A small model that predicts nearness at each pixel, trained from scratch.
Model: 64-pixel images, encoder arch resnet, encoder norm batchnorm, encoder activation silu, encoder depths [2, 2, 4, 2], decoder norm batchnorm, decoder widths [32, 32, 64, 128].
Training: soap at rate 0.0013, 5600 steps.
Data: 48750 training examples, 29.4 epochs.
Rows from block 3 of the encoder, named by matrix and row number. Rows with one number belong to one channel. Each number is 50 + 12 x the weight over its row's rms, rounded and kept within 0 to 99. All counts start at 0. After the name is the row's rms in percent of the matrix's.
# convs0: first 3x3 conv (encoder.blocks.3.convs.0.weight, 112x112x3x3), inputs 32-39, a 3x3 kernel for each
# convs1: second 3x3 conv (encoder.blocks.3.convs.1.weight, 112x112x3x3, transposed), outputs 32-39, a 3x3 kernel for each
convs0.31 097:48 43 57 59 47 33 45 36 41 40 42 44 68 61 45 59 53 47 69 53 38 46 33 25 35 48 56 57 61 48 43 42 37 41 29 39 54 38 22 59 57 48 39 15 38 24 33 30 56 65 63 49 57 47 52 59 71 67 44 64 49 31 52 60 65 37 49 30 34 44 51 41
convs0.32 104:76 72 83 54 55 60 33 47 32 49 63 69 57 68 54 54 83 55 35 57 47 36 66 53 41 52 47 37 37 32 71 57 41 52 58 46 37 51 37 51 59 48 71 72 77 39 54 69 54 47 52 54 54 36 48 30 51 43 43 64 46 40 41 50 31 50 25 35 68 25 37 30
convs0.33 108:48 46 50 64 31 30 39 24 24 29 30 54 39 49 52 36 36 42 41 41 58 54 60 59 59 48 48 41 43 47 43 38 53 40 59 52 54 44 45 54 64 54 41 70 58 52 59 56 65 72 65 31 47 55 60 24 31 56 44 42 53 57 58 36 30 39 40 34 17 41 31 46
convs0.34 105:42 67 66 44 41 66 61 44 43 39 61 55 31 35 68 66 51 44 49 38 49 40 46 58 41 39 47 31 31 48 49 46 29 40 58 36 53 52 44 33 48 52 45 50 45 43 48 47 30 39 50 35 67 75 52 59 41 51 57 59 56 47 39 37 43 66 57 58 57 43 59 39
convs0.35 096:58 61 46 66 37 51 58 57 31 75 57 57 70 40 31 53 49 54 24 35 43 43 53 35 53 49 65 46 62 51 46 52 53 49 57 51 26 38 35 39 60 43 45 61 65 36 42 52 36 45 62 52 38 57 48 68 56 61 34 40 52 60 54 56 47 55 62 49 53 66 34 38
convs0.36 096:29 32 39 34 37 50 46 41 51 25 46 54 24 40 31 38 41 50 67 47 40 61 54 35 48 57 50 40 35 47 77 64 67 39 33 46 38 41 57 35 45 62 32 52 34 41 27 30 68 55 58 58 56 45 39 39 69 31 26 36 45 45 38 55 52 58 25 53 39 41 59 47
convs0.37 107:35 39 42 56 57 34 55 52 64 38 56 57 49 42 44 53 46 64 40 33 47 47 41 64 56 58 51 57 53 57 44 45 53 43 49 76 54 35 58 42 53 67 26 48 56 55 64 52 63 56 64 36 41 30 43 41 32 49 47 67 35 32 59 34 23 42 54 44 48 24 51 57
convs0.38 098:57 54 61 61 40 56 50 41 32 47 61 66 53 47 46 69 49 39 47 42 51 43 50 51 51 43 53 41 60 54 36 42 61 57 59 51 44 38 45 24 44 61 38 34 38 58 31 37 42 36 49 58 50 54 47 60 59 60 65 54 47 44 36 27 51 59 51 53 38 54 44 29
convs0.39 107:61 51 56 59 43 61 44 50 47 60 34 42 17 41 52 49 55 54 37 46 49 61 42 60 37 38 47 60 47 62 38 45 30 49 34 47 56 56 57 56 57 53 44 38 45 37 36 46 36 49 49 65 63 59 41 39 64 49 45 46 44 54 47 40 30 82 70 76 40 28 34 36
convs0.40 104:55 46 23 59 52 46 51 63 70 49 39 40 45 54 52 39 45 68 39 39 46 51 38 52 57 46 32 27 31 36 35 44 34 59 59 37 44 35 58 36 61 64 30 32 45 41 46 59 43 33 50 60 48 64 64 50 59 43 52 51 54 65 58 61 69 54 66 48 36 44 30 40
convs0.41 104:55 66 65 49 50 60 45 64 66 30 44 54 42 25 38 26 40 46 47 37 37 51 59 61 46 55 54 65 32 16 70 60 43 74 70 68 44 45 34 38 53 36 43 70 64 35 29 31 33 56 44 20 52 74 54 28 34 59 37 47 60 58 58 36 36 52 53 39 37 57 52 42
convs0.42 102:64 62 85 39 33 53 37 46 42 63 53 45 61 69 46 49 51 40 40 52 51 47 50 56 44 56 58 47 49 52 54 52 50 67 66 53 46 52 66 58 46 51 36 45 67 74 66 67 44 43 62 33 20 29 60 30 05 61 65 83 57 89 92 45 36 46 58 61 70 66 77 45
convs0.43 101:39 45 32 54 50 35 33 36 23 59 61 54 55 52 47 54 40 33 42 63 56 63 54 58 69 50 50 45 55 64 40 50 56 42 48 41 46 49 61 52 39 56 55 54 33 53 56 41 51 62 55 42 28 41 37 36 40 49 49 41 64 45 30 42 50 53 70 42 63 54 63 57
convs0.44 094:52 49 58 54 44 53 34 51 85 71 29 49 45 68 54 40 39 64 11 40 65 45 47 46 42 58 22 46 36 34 71 52 22 66 60 42 32 42 68 44 52 64 40 36 36 51 44 38 51 73 35 57 51 58 49 53 49 40 53 31 37 36 55 54 49 62 50 50 55 48 46 73
convs0.45 107:46 65 30 47 30 35 60 58 48 40 41 42 72 64 27 48 37 37 38 56 79 39 53 64 49 44 58 51 47 25 34 48 44 44 44 32 46 76 66 52 52 62 70 57 47 56 52 52 71 54 57 57 50 60 54 55 28 52 54 57 51 48 43 50 43 41 57 34 50 53 50 53
convs0.46 102:34 30 42 31 39 46 50 42 54 34 52 28 44 68 40 59 59 39 41 32 43 47 53 51 51 43 68 40 53 45 38 40 37 43 44 50 43 59 45 55 37 49 65 55 48 50 51 36 50 62 36 55 57 19 40 57 69 28 37 78 38 38 49 51 25 32 44 54 71 46 44 56
convs0.47 094:48 55 29 42 46 68 47 45 54 54 39 52 48 62 35 35 38 48 52 38 50 36 34 51 39 47 50 56 45 52 44 45 38 36 35 40 67 64 50 58 30 51 64 72 49 52 65 48 51 56 37 51 49 36 47 36 49 62 60 45 59 49 23 39 40 38 31 58 31 37 43 48
convs0.48 104:44 45 44 46 39 49 49 52 41 28 31 57 46 38 48 35 39 43 42 39 43 27 37 47 49 50 51 66 51 55 62 69 55 43 19 30 48 53 44 51 54 60 32 50 36 74 51 59 57 65 55 33 50 47 59 27 30 75 42 48 33 44 50 31 30 42 46 33 45 25 35 25
convs0.49 101:49 48 61 52 40 57 49 35 42 53 47 49 64 49 56 43 52 67 52 59 70 39 51 39 45 39 42 59 62 63 45 44 35 29 42 37 66 60 64 33 27 34 38 45 47 59 54 65 59 27 54 57 58 73 48 44 54 49 57 54 50 54 51 61 47 67 31 43 48 58 52 70
convs0.50 090:46 54 45 58 70 66 61 76 54 25 24 29 52 39 27 53 45 45 57 51 54 52 53 47 41 45 34 46 51 45 40 43 49 43 40 35 61 46 55 43 40 47 34 53 36 47 33 43 57 55 42 56 49 44 47 36 40 53 34 35 31 49 51 52 67 51 44 52 43 67 51 57
convs0.51 090:42 39 59 40 40 54 44 31 49 51 41 35 26 49 57 37 45 50 50 66 64 55 60 53 69 51 57 53 42 57 54 45 42 60 47 55 47 61 75 47 23 38 75 57 73 50 46 43 46 54 41 35 48 52 42 30 59 30 52 45 40 38 63 42 52 48 36 42 52 76 88 92
convs0.52 092:67 75 60 36 44 70 25 46 46 58 47 47 83 52 46 66 37 42 46 33 44 56 51 49 35 45 52 43 40 38 31 42 39 62 86 44 42 36 30 39 38 50 41 55 63 54 65 65 39 38 61 52 46 54 36 39 50 46 50 54 32 44 42 61 42 61 28 41 40 42 44 57
convs0.53 105:31 51 60 30 51 55 51 55 36 59 39 19 44 37 36 68 64 41 44 53 51 48 56 44 56 56 43 55 46 38 45 38 52 59 45 47 64 52 53 62 51 46 37 49 53 52 63 77 43 50 35 50 47 38 53 53 52 44 56 31 77 57 41 55 52 35 90 66 75 82 58 50
convs0.54 106:50 51 42 69 50 53 36 41 52 39 70 77 30 17 49 73 30 32 66 50 63 46 68 48 42 40 48 33 42 53 43 55 50 51 61 49 42 54 43 50 60 30 40 39 65 40 62 62 57 32 47 51 41 36 35 58 50 40 38 60 58 55 50 71 34 32 41 46 50 53 61 41
convs0.55 111:34 53 65 48 25 66 59 50 53 39 45 41 20 37 29 33 32 53 54 50 46 75 75 46 53 44 48 44 48 40 45 39 38 47 51 41 61 70 63 68 71 60 45 51 57 58 76 58 37 36 75 53 32 60 44 53 38 35 67 42 46 54 53 56 62 63 52 54 51 50 56 39
convs0.56 091:42 47 35 43 62 49 49 56 61 74 36 54 55 54 45 38 39 44 70 64 55 38 35 41 40 39 56 64 45 50 53 49 57 32 39 24 66 69 53 33 48 40 35 38 41 39 37 33 41 45 53 38 44 65 49 50 61 54 66 56 42 38 51 44 38 55 59 61 61 52 50 47
convs0.57 088:43 47 59 41 34 44 53 57 29 45 57 57 53 38 46 57 43 50 61 77 66 55 43 33 49 50 38 47 78 66 64 60 46 42 33 19 57 70 61 68 36 41 43 24 60 50 52 66 48 44 56 57 56 48 59 49 45 50 58 38 64 56 44 60 51 48 29 16 32 60 71 64
convs0.58 093:32 47 58 59 56 79 73 56 44 42 44 62 42 56 65 55 60 46 44 58 43 61 41 49 64 48 48 49 66 60 43 52 49 53 43 34 38 36 37 49 52 39 50 49 49 35 41 60 57 50 48 47 40 36 30 18 35 48 35 43 70 49 35 36 43 46 57 46 38 40 41 51
convs0.59 098:53 37 53 39 54 53 50 46 38 53 25 28 34 40 57 50 41 44 44 43 48 36 47 35 36 66 45 53 63 50 41 46 55 59 29 33 61 38 53 39 56 42 56 60 50 54 58 52 49 49 39 54 53 46 39 41 54 40 54 56 46 42 52 49 54 70 50 51 48 25 30 39
convs0.60 101:57 35 62 49 43 60 45 43 35 68 57 65 48 47 74 63 79 82 38 41 44 45 40 52 40 47 51 51 60 48 48 42 42 74 47 47 32 35 50 53 56 72 38 41 46 66 72 61 53 38 41 56 73 34 71 69 59 57 14 45 54 15 60 47 46 43 49 45 54 44 31 48
convs0.61 096:51 56 55 48 38 35 61 49 41 52 54 56 71 56 45 53 32 46 48 44 62 48 63 67 41 44 54 53 60 33 52 53 52 35 32 43 46 61 60 33 39 38 38 52 35 53 47 57 52 44 42 50 54 45 42 40 50 53 49 69 43 52 47 46 61 77 69 54 72 33 28 39
convs0.62 101:58 74 46 43 31 34 59 46 44 31 49 32 63 80 49 52 35 30 40 52 48 38 48 43 63 42 67 55 53 49 55 45 59 43 33 49 86 62 58 45 52 46 38 56 51 54 49 58 58 28 53 57 45 50 47 58 64 46 49 54 43 46 18 39 42 54 47 56 58 35 42 66
convs0.63 106:58 36 37 53 41 55 42 41 59 55 40 44 36 55 50 61 50 48 45 56 42 44 50 44 46 52 40 64 38 54 61 40 63 62 66 53 40 44 53 46 51 45 59 62 57 42 40 56 49 56 61 55 46 52 40 50 45 38 59 34 61 61 29 55 31 38 33 48 44 53 43 37
convs0.64 108:42 63 51 42 54 35 52 45 31 61 43 49 41 32 50 41 39 49 41 48 52 56 66 61 45 58 48 46 37 44 52 68 41 48 51 49 50 39 49 39 40 48 58 69 68 51 56 47 44 49 51 61 46 61 34 45 37 57 50 43 32 68 42 42 75 51 50 55 55 28 56 51
convs0.65 103:39 73 50 56 50 51 53 44 41 43 48 43 63 62 38 58 45 21 37 64 54 55 41 57 38 35 50 49 40 33 47 37 44 51 45 51 48 46 42 41 54 44 43 28 40 55 49 48 50 47 34 54 40 33 52 64 40 67 66 49 71 56 66 26 46 21 51 55 58 63 63 67
convs0.66 092:54 31 36 47 44 38 65 66 61 48 45 54 70 32 43 54 57 56 57 42 53 46 39 55 50 37 63 56 63 59 43 55 23 39 59 27 49 52 51 25 28 44 50 45 43 39 56 44 36 48 47 52 57 52 35 32 49 73 44 39 66 59 51 51 43 56 35 33 51 52 52 27
convs0.67 099:43 47 46 41 18 37 50 45 35 41 45 50 42 60 59 53 45 62 48 63 42 39 59 51 50 48 44 57 43 48 71 53 48 50 45 25 72 71 60 47 39 36 49 38 37 50 34 45 62 66 49 54 63 63 18 21 43 62 25 34 40 35 27 41 36 60 50 28 28 52 60 53
convs0.68 101:41 65 61 38 37 59 32 48 43 50 38 42 46 36 36 43 68 41 52 47 42 53 52 55 62 56 49 59 52 34 60 32 51 75 39 45 49 41 59 56 53 51 46 29 30 38 42 67 61 46 61 32 45 25 53 46 82 29 36 61 31 37 66 46 44 38 44 47 51 35 57 65
convs0.69 092:45 36 57 51 38 49 65 62 70 54 59 62 60 58 64 57 44 61 30 38 52 44 46 61 56 47 47 40 64 45 44 40 46 50 36 50 43 43 51 35 60 55 53 77 58 69 52 48 65 46 53 39 56 58 50 54 49 56 40 56 54 43 30 56 47 54 53 52 49 62 51 51
convs0.70 106:39 80 88 64 65 64 52 54 47 34 73 71 41 49 66 37 48 26 45 39 59 72 46 37 68 53 39 41 47 50 52 74 59 58 72 44 59 61 63 52 61 56 53 46 48 66 67 70 54 59 49 53 61 43 37 54 48 14 53 52 35 38 20 25 21 43 44 38 37 39 43 32
convs0.71 086:56 37 51 41 46 59 72 51 68 56 65 52 45 39 51 61 53 59 51 42 43 50 43 35 45 32 46 42 69 42 79 81 53 56 45 41 42 56 35 56 56 51 39 43 54 54 45 49 50 57 54 64 73 58 48 44 56 32 34 57 44 35 40 42 42 61 48 49 59 46 53 57
convs0.72 098:47 44 64 68 52 63 38 47 26 47 32 54 35 52 49 80 64 62 43 32 36 45 63 55 53 62 60 52 51 58 52 67 71 68 71 78 57 41 50 55 54 66 52 54 65 48 55 36 69 47 41 53 58 47 58 60 54 46 60 59 58 73 57 61 74 64 42 60 56 40 45 38
convs0.73 101:48 57 56 67 54 58 42 52 44 29 06 32 58 27 52 62 65 70 45 54 46 52 56 29 58 42 49 60 51 37 49 60 62 54 66 43 50 56 52 47 44 29 37 51 47 51 17 35 53 64 54 53 69 47 27 29 34 27 52 43 42 55 38 32 31 39 70 60 54 59 55 60
convs0.74 095:62 77 65 61 49 49 65 49 45 49 49 24 55 53 52 38 30 56 48 28 53 45 52 43 63 35 61 33 46 50 62 68 39 56 37 30 55 57 50 47 56 41 64 77 84 62 68 49 37 47 32 47 39 41 52 66 47 58 60 71 53 48 54 47 55 43 43 39 37 51 47 42
convs0.75 095:49 54 43 54 59 42 44 35 45 67 53 61 53 54 43 54 47 41 37 38 53 36 22 53 68 49 43 62 67 36 33 42 35 55 52 28 39 57 51 60 25 63 46 60 59 54 50 56 58 71 62 43 34 33 66 33 40 65 36 45 36 61 35 30 42 35 62 40 65 58 48 49
convs0.76 093:26 35 37 42 45 33 47 39 55 50 32 51 71 84 52 78 67 34 55 52 52 60 44 52 42 48 66 54 47 38 46 53 50 72 68 56 32 37 25 42 22 52 59 42 54 51 45 61 57 67 67 28 48 56 49 50 39 70 67 55 63 60 40 54 51 23 58 62 40 37 63 57
convs0.77 108:53 38 40 42 20 21 45 55 43 62 62 54 42 53 49 34 36 19 66 51 50 65 59 53 55 63 59 31 50 40 56 53 50 30 32 35 59 43 50 55 53 50 56 62 52 60 60 58 50 51 47 33 41 26 62 68 42 29 64 40 33 27 40 42 46 60 41 55 62 57 50 44
convs1.31 098:50 47 50 47 58 56 44 48 52 50 64 69 59 43 60 45 29 50 50 51 43 37 36 31 58 35 38 46 42 42 53 56 49 29 37 40 64 69 73 52 57 53 53 52 53 52 60 72 48 43 33 47 41 37 56 39 57 54 64 61 49 38 54 68 50 50 50 59 42 70 60 52
convs1.32 100:57 69 61 57 66 62 56 51 58 39 49 55 38 56 50 48 75 50 44 46 51 40 53 55 54 47 46 68 56 50 61 46 60 61 56 58 65 61 70 63 57 68 46 54 58 58 48 50 55 56 56 70 59 50 44 46 38 39 27 36 40 26 46 46 36 34 53 53 34 48 49 49
convs1.33 104:57 27 40 42 28 24 57 36 38 57 62 78 47 47 82 77 65 74 49 31 61 42 37 56 41 42 40 60 33 43 36 28 28 38 29 24 78 74 68 54 64 53 54 52 45 48 47 57 60 53 59 40 50 47 30 33 45 46 33 49 42 51 44 55 63 60 45 43 39 55 60 66
convs1.34 109:51 64 44 53 58 44 34 43 46 53 28 22 29 33 20 37 53 28 43 60 49 38 54 70 63 43 44 36 54 46 57 48 51 49 79 71 61 49 47 51 62 53 30 44 46 63 51 48 68 58 50 51 55 59 73 39 16 63 28 21 56 35 57 45 48 49 58 61 53 39 32 20
convs1.35 097:65 57 61 32 43 48 19 29 40 56 58 46 28 39 32 32 52 36 32 44 42 35 42 27 18 46 45 37 44 41 30 55 42 59 74 48 33 44 32 60 69 45 52 43 49 55 58 76 40 47 46 44 51 15 64 63 51 67 67 55 74 64 56 45 52 60 57 50 38 40 44 30
convs1.36 093:60 52 51 53 56 35 64 47 49 35 30 31 21 36 41 48 68 41 48 47 47 43 29 41 45 44 55 35 22 54 28 48 59 30 39 32 71 77 76 65 48 55 58 48 24 23 38 49 50 41 53 26 33 48 49 40 36 46 47 32 40 35 45 48 63 29 63 67 53 32 48 31
convs1.37 102:52 63 62 38 43 27 59 54 31 55 55 23 42 38 36 33 33 62 45 24 24 66 46 48 49 56 78 74 56 56 50 36 42 80 44 49 40 45 32 51 58 62 50 55 41 47 57 64 68 45 45 47 42 60 64 58 39 56 56 53 59 61 43 55 60 57 53 53 50 36 27 35
convs1.38 089:35 48 41 55 68 59 63 71 65 60 56 47 70 53 53 50 63 50 60 37 38 44 40 47 47 54 78 61 58 59 50 60 61 54 53 43 28 55 59 50 42 76 60 55 72 40 39 68 37 34 47 51 49 32 42 40 41 62 63 59 69 81 89 52 73 48 55 50 40 49 54 58
convs1.39 111:52 67 64 76 70 32 49 48 28 65 62 46 42 48 32 40 35 30 38 68 62 48 65 40 48 44 39 55 58 67 28 47 61 49 57 67 62 58 48 61 51 50 57 38 48 60 34 46 49 50 55 75 49 45 60 55 41 54 45 41 65 47 52 55 49 48 53 58 79 48 45 52
convs1.40 101:47 43 46 62 53 31 41 43 42 65 65 43 46 56 43 47 31 35 60 53 41 66 66 52 63 51 54 51 47 49 61 52 68 42 45 66 38 44 51 45 46 38 36 47 47 35 44 51 36 41 44 60 40 59 57 61 66 36 71 73 34 48 57 54 71 58 73 66 60 49 51 27
convs1.41 112:58 41 39 52 59 41 61 48 35 35 61 61 37 73 74 27 57 44 59 50 54 55 50 36 45 47 53 52 58 73 50 49 46 32 57 66 47 65 46 40 63 56 52 44 49 52 34 48 48 38 44 48 45 40 48 68 76 36 71 75 45 64 62 59 54 57 34 27 43 64 61 66
convs1.42 098:60 54 33 53 37 31 48 39 34 36 47 50 42 48 59 57 52 40 51 36 48 62 40 48 54 44 52 72 35 32 42 30 43 55 65 59 37 38 40 54 53 73 55 48 33 36 57 52 55 54 42 48 45 34 46 60 70 46 59 72 69 78 71 49 50 51 45 35 31 45 42 47
convs1.43 091:40 39 55 31 21 17 56 30 35 61 57 36 44 37 33 58 47 51 40 43 31 34 43 41 43 41 48 50 38 54 36 39 52 34 46 41 60 52 48 57 53 47 57 54 43 38 42 46 48 42 31 51 43 31 61 53 56 60 59 48 55 40 60 31 48 28 39 37 46 57 47 45
convs1.44 101:64 59 71 40 66 51 41 43 60 41 48 44 32 36 63 41 45 43 54 51 49 53 53 69 49 67 61 54 59 61 43 60 50 77 70 70 57 69 62 45 57 49 46 50 49 69 44 53 44 51 63 46 45 55 46 48 40 59 57 41 60 61 46 45 50 47 43 29 24 52 52 58
convs1.45 105:62 72 73 47 59 59 54 80 57 33 44 45 35 51 45 45 65 15 59 46 56 48 47 44 44 55 50 55 54 51 41 54 55 44 39 46 40 58 70 30 49 63 38 48 53 32 47 55 58 51 62 46 45 45 60 59 39 68 62 52 65 51 49 68 57 64 80 62 47 41 52 48
convs1.46 101:52 49 58 62 44 40 59 65 46 77 33 71 70 32 68 47 44 62 37 40 42 42 49 59 63 49 58 54 67 55 69 60 75 41 59 70 59 48 46 39 46 45 57 57 48 37 48 42 39 60 59 46 60 56 67 52 48 40 63 59 40 55 46 42 43 42 42 60 51 40 43 57
convs1.47 103:46 61 72 23 47 55 42 50 53 59 55 57 52 60 60 69 67 70 53 58 57 53 45 42 48 54 63 31 18 26 43 39 50 46 56 42 52 86 58 44 46 67 59 49 55 39 49 72 41 47 62 34 31 22 36 58 44 44 57 59 37 64 41 66 61 62 54 48 46 48 52 42
convs1.48 097:65 48 59 47 39 63 44 43 37 55 45 49 65 76 73 74 72 85 67 48 57 51 48 48 87 83 79 62 45 66 69 67 55 44 64 49 48 57 46 55 55 46 62 52 71 55 68 51 46 52 56 51 56 75 52 44 35 39 48 43 36 35 27 57 36 52 51 49 51 49 42 50
convs1.49 102:47 49 56 41 37 47 50 52 42 38 26 42 55 54 47 48 40 54 50 44 50 38 51 41 63 46 56 46 39 45 50 49 48 49 57 57 49 45 49 65 52 51 89 73 62 32 43 39 52 53 49 56 70 46 41 69 43 61 58 51 67 60 68 59 59 54 49 49 60 44 44 54
convs1.50 094:41 52 43 40 44 53 47 39 28 35 62 58 36 61 40 36 37 39 46 48 42 66 55 43 64 42 61 50 52 62 30 57 33 43 49 64 61 54 59 32 40 42 34 40 21 51 43 45 48 45 35 66 80 82 42 51 43 43 48 50 64 44 56 44 47 29 54 47 43 38 46 43
convs1.51 084:43 27 34 38 50 37 44 26 48 46 52 28 48 55 61 63 52 53 61 52 51 51 41 49 39 37 29 41 50 42 55 50 25 30 36 45 39 40 51 34 47 54 48 61 63 29 39 43 56 47 45 59 52 56 60 41 53 58 63 51 66 62 75 38 35 21 50 65 39 68 57 48
convs1.52 103:37 54 52 47 47 47 48 56 36 65 61 61 63 56 71 44 54 45 45 64 37 54 57 55 48 60 55 67 62 59 61 61 51 74 63 64 46 55 49 56 46 56 57 51 54 59 59 54 56 52 57 53 58 44 46 65 60 58 62 62 64 48 54 44 39 44 09 30 28 58 75 79
convs1.53 102:59 62 61 64 54 44 46 57 41 40 41 53 44 39 37 58 56 42 50 51 47 44 36 42 61 47 31 34 55 46 26 46 36 20 34 44 45 35 40 42 33 26 47 30 35 48 52 41 64 46 50 48 58 59 52 53 49 48 33 62 36 42 63 58 39 42 48 39 36 43 21 36
convs1.54 113:69 72 58 42 54 72 40 55 77 47 32 43 57 43 52 46 49 44 50 51 53 51 59 62 57 48 42 66 45 66 60 57 40 69 40 49 56 56 39 56 64 48 44 53 55 39 57 49 47 55 46 54 62 58 52 45 38 59 44 25 60 51 44 42 47 48 40 53 50 48 40 55
convs1.55 113:46 39 40 52 40 51 48 51 62 75 59 55 46 63 49 28 61 67 35 50 53 46 39 51 62 56 54 56 60 54 51 61 44 54 60 51 32 46 51 34 50 68 37 44 65 34 31 22 52 49 33 46 50 46 49 65 63 58 62 62 53 66 57 49 70 42 54 59 49 45 32 46
convs1.56 091:39 55 58 44 68 81 54 44 60 23 34 44 42 64 67 42 40 48 58 65 42 46 50 30 53 49 42 42 46 46 53 56 57 50 39 31 56 54 57 46 32 47 40 52 46 56 58 73 45 51 42 46 43 28 64 47 33 64 30 41 48 35 53 66 60 63 49 73 50 48 39 32
convs1.57 088:43 46 35 35 41 67 39 36 59 37 62 45 47 43 36 45 48 36 52 61 50 50 50 41 50 52 34 52 59 31 46 47 50 47 39 36 56 54 62 34 42 44 40 40 31 51 80 74 57 32 29 35 09 36 54 68 56 56 60 40 52 41 51 64 48 59 60 45 40 61 34 41
convs1.58 096:47 55 58 50 61 68 41 58 68 39 48 34 32 51 43 45 50 47 43 49 61 64 54 53 61 70 61 61 49 50 56 47 51 52 45 51 66 57 57 33 59 54 26 46 59 62 67 72 43 52 47 55 45 47 55 36 51 54 35 27 35 19 27 40 62 50 46 51 58 57 44 48
convs1.59 100:34 33 42 38 44 33 43 50 49 42 47 57 59 60 37 69 69 68 38 43 59 54 42 32 63 61 52 32 34 37 47 65 61 41 43 46 37 34 46 59 56 61 67 40 39 33 38 50 57 51 56 40 52 46 27 37 52 28 40 69 54 45 66 24 34 34 39 43 56 46 35 44
convs1.60 110:65 60 42 68 68 31 54 49 58 32 39 22 29 30 40 46 50 48 63 55 47 48 32 53 30 41 45 46 51 65 31 48 55 66 51 43 52 52 70 47 51 43 61 47 61 58 24 54 40 29 51 53 58 55 34 43 58 44 47 35 47 49 61 55 58 67 60 30 28 72 64 58
convs1.61 096:31 24 35 45 35 35 63 37 49 53 44 39 66 47 60 61 59 56 52 52 49 52 50 54 54 51 44 54 69 56 53 69 84 62 67 70 62 58 63 59 48 53 62 67 58 37 45 34 58 65 56 43 54 69 36 38 33 36 44 62 48 39 44 49 50 17 67 63 56 47 55 46
convs1.62 104:36 31 34 49 53 43 26 58 62 43 37 45 56 48 58 50 51 52 52 67 51 46 52 41 72 60 55 54 47 42 59 53 32 49 53 52 40 59 57 51 48 50 47 56 69 44 56 55 57 58 62 49 46 37 51 44 43 71 58 61 55 51 76 33 46 55 49 62 54 48 57 48
convs1.63 110:36 73 56 51 40 60 29 44 66 53 71 59 25 46 60 37 60 47 51 60 40 27 33 33 55 55 62 50 70 40 44 57 39 37 52 41 48 52 54 38 38 42 45 50 42 63 51 51 56 48 50 56 52 47 35 30 45 44 37 52 57 45 54 61 68 64 61 46 43 33 47 49
convs1.64 107:46 60 55 50 71 63 30 37 57 56 99 55 41 56 27 29 38 37 24 56 51 39 49 39 29 42 50 56 47 45 60 56 31 53 61 47 52 43 33 50 81 71 35 40 39 66 56 50 50 48 60 52 40 29 43 81 59 45 61 46 54 71 70 50 56 68 45 58 61 45 61 64
convs1.65 101:54 48 53 51 47 44 52 53 56 31 42 36 49 50 37 47 60 61 37 36 31 41 40 39 58 53 44 56 56 24 38 44 41 61 51 44 53 60 56 51 57 33 58 68 47 61 55 42 40 48 37 32 36 44 57 39 47 43 51 46 56 69 67 34 38 36 53 46 53 36 58 58
convs1.66 096:37 35 54 39 36 57 55 63 54 64 44 59 55 49 51 51 50 37 66 74 77 70 72 64 73 79 62 44 36 57 36 56 68 32 54 61 62 53 55 38 59 63 33 30 37 49 54 49 48 57 39 48 46 55 63 30 26 47 29 27 56 43 36 42 42 29 76 56 31 64 49 44
convs1.67 099:63 80 72 75 68 55 58 66 55 56 68 56 59 61 57 55 52 46 59 63 59 68 57 64 50 64 76 62 64 54 47 69 53 51 68 55 55 72 41 58 61 50 47 48 59 42 53 46 46 67 58 52 68 60 57 36 39 41 36 23 52 39 16 63 49 62 61 60 51 67 42 33
convs1.68 097:59 59 30 53 77 57 44 86 77 41 32 43 63 53 74 50 49 72 46 57 40 45 50 39 43 40 53 50 44 42 48 43 40 55 38 29 54 72 60 57 53 57 43 54 45 62 60 73 38 39 43 43 33 42 63 63 40 68 35 45 65 51 67 72 69 85 54 66 43 66 39 37
convs1.69 100:41 55 50 57 47 48 55 31 33 42 43 71 53 41 28 39 41 51 52 45 47 47 53 58 33 36 33 35 53 58 44 58 55 71 68 61 53 60 50 50 60 57 29 36 42 41 36 32 42 33 58 37 28 54 63 55 42 45 67 45 44 53 54 43 42 44 73 57 54 60 66 52
convs1.70 105:67 43 55 62 39 57 57 35 44 54 39 59 68 71 85 51 43 47 42 62 60 45 51 58 32 35 25 57 44 52 53 46 58 49 58 42 34 42 37 45 52 45 61 73 58 49 26 25 58 53 43 47 44 56 41 35 61 58 45 54 48 66 44 49 63 58 55 73 64 40 49 42
convs1.71 093:46 45 51 48 50 45 34 46 44 58 53 48 58 40 46 51 42 37 47 44 54 46 47 41 41 41 42 36 57 70 62 57 65 75 75 81 33 49 36 60 35 35 47 44 49 55 13 29 58 49 59 45 79 59 56 39 50 50 58 62 49 52 61 33 41 41 51 47 47 48 55 66
convs1.72 092:39 40 72 47 34 48 47 40 32 48 63 66 62 50 40 34 44 23 45 54 42 42 26 49 42 34 47 48 44 39 30 27 29 29 39 33 28 38 46 54 42 43 51 54 46 43 49 50 29 35 33 37 40 51 50 54 41 63 70 53 63 54 47 66 62 49 48 48 29 40 57 27
convs1.73 098:53 41 34 49 36 43 68 58 46 86 38 37 33 34 28 39 33 35 25 38 63 42 51 55 63 68 67 69 58 77 40 49 58 45 63 65 57 50 57 53 47 55 32 33 42 45 47 36 55 66 55 67 60 70 62 45 49 39 44 53 60 79 55 61 61 62 41 52 50 60 59 50
convs1.74 093:47 39 55 70 36 34 52 53 42 57 42 52 43 64 50 71 55 40 47 35 39 48 38 54 48 38 37 34 45 46 34 46 46 32 34 42 30 53 46 67 47 39 46 56 59 64 70 58 33 66 60 22 55 52 55 40 41 47 56 59 63 58 63 45 45 54 67 64 58 54 59 58
convs1.75 108:67 45 61 51 43 39 52 58 51 34 59 44 51 77 35 41 39 44 62 38 53 71 54 36 48 41 53 58 38 35 65 73 74 60 64 61 45 65 57 39 54 62 52 66 59 46 61 68 54 56 48 44 65 39 57 49 66 62 61 50 61 72 50 64 55 45 56 49 35 74 70 46
convs1.76 093:52 29 24 44 47 30 48 57 48 77 48 54 46 41 55 50 50 57 49 46 53 38 57 69 36 33 38 31 37 45 42 48 56 63 60 63 37 42 42 31 50 59 37 39 33 41 29 38 58 56 37 68 65 55 44 26 33 45 50 40 41 55 65 45 42 46 41 56 64 49 48 54
convs1.77 111:42 80 71 35 63 73 41 56 69 46 45 60 36 45 41 20 31 52 63 67 52 45 33 27 36 45 48 54 43 31 77 53 44 57 41 33 50 68 72 52 63 56 38 37 40 67 48 62 66 50 58 55 46 39 68 38 17 60 56 44 64 47 38 46 32 50 64 49 50 54 63 37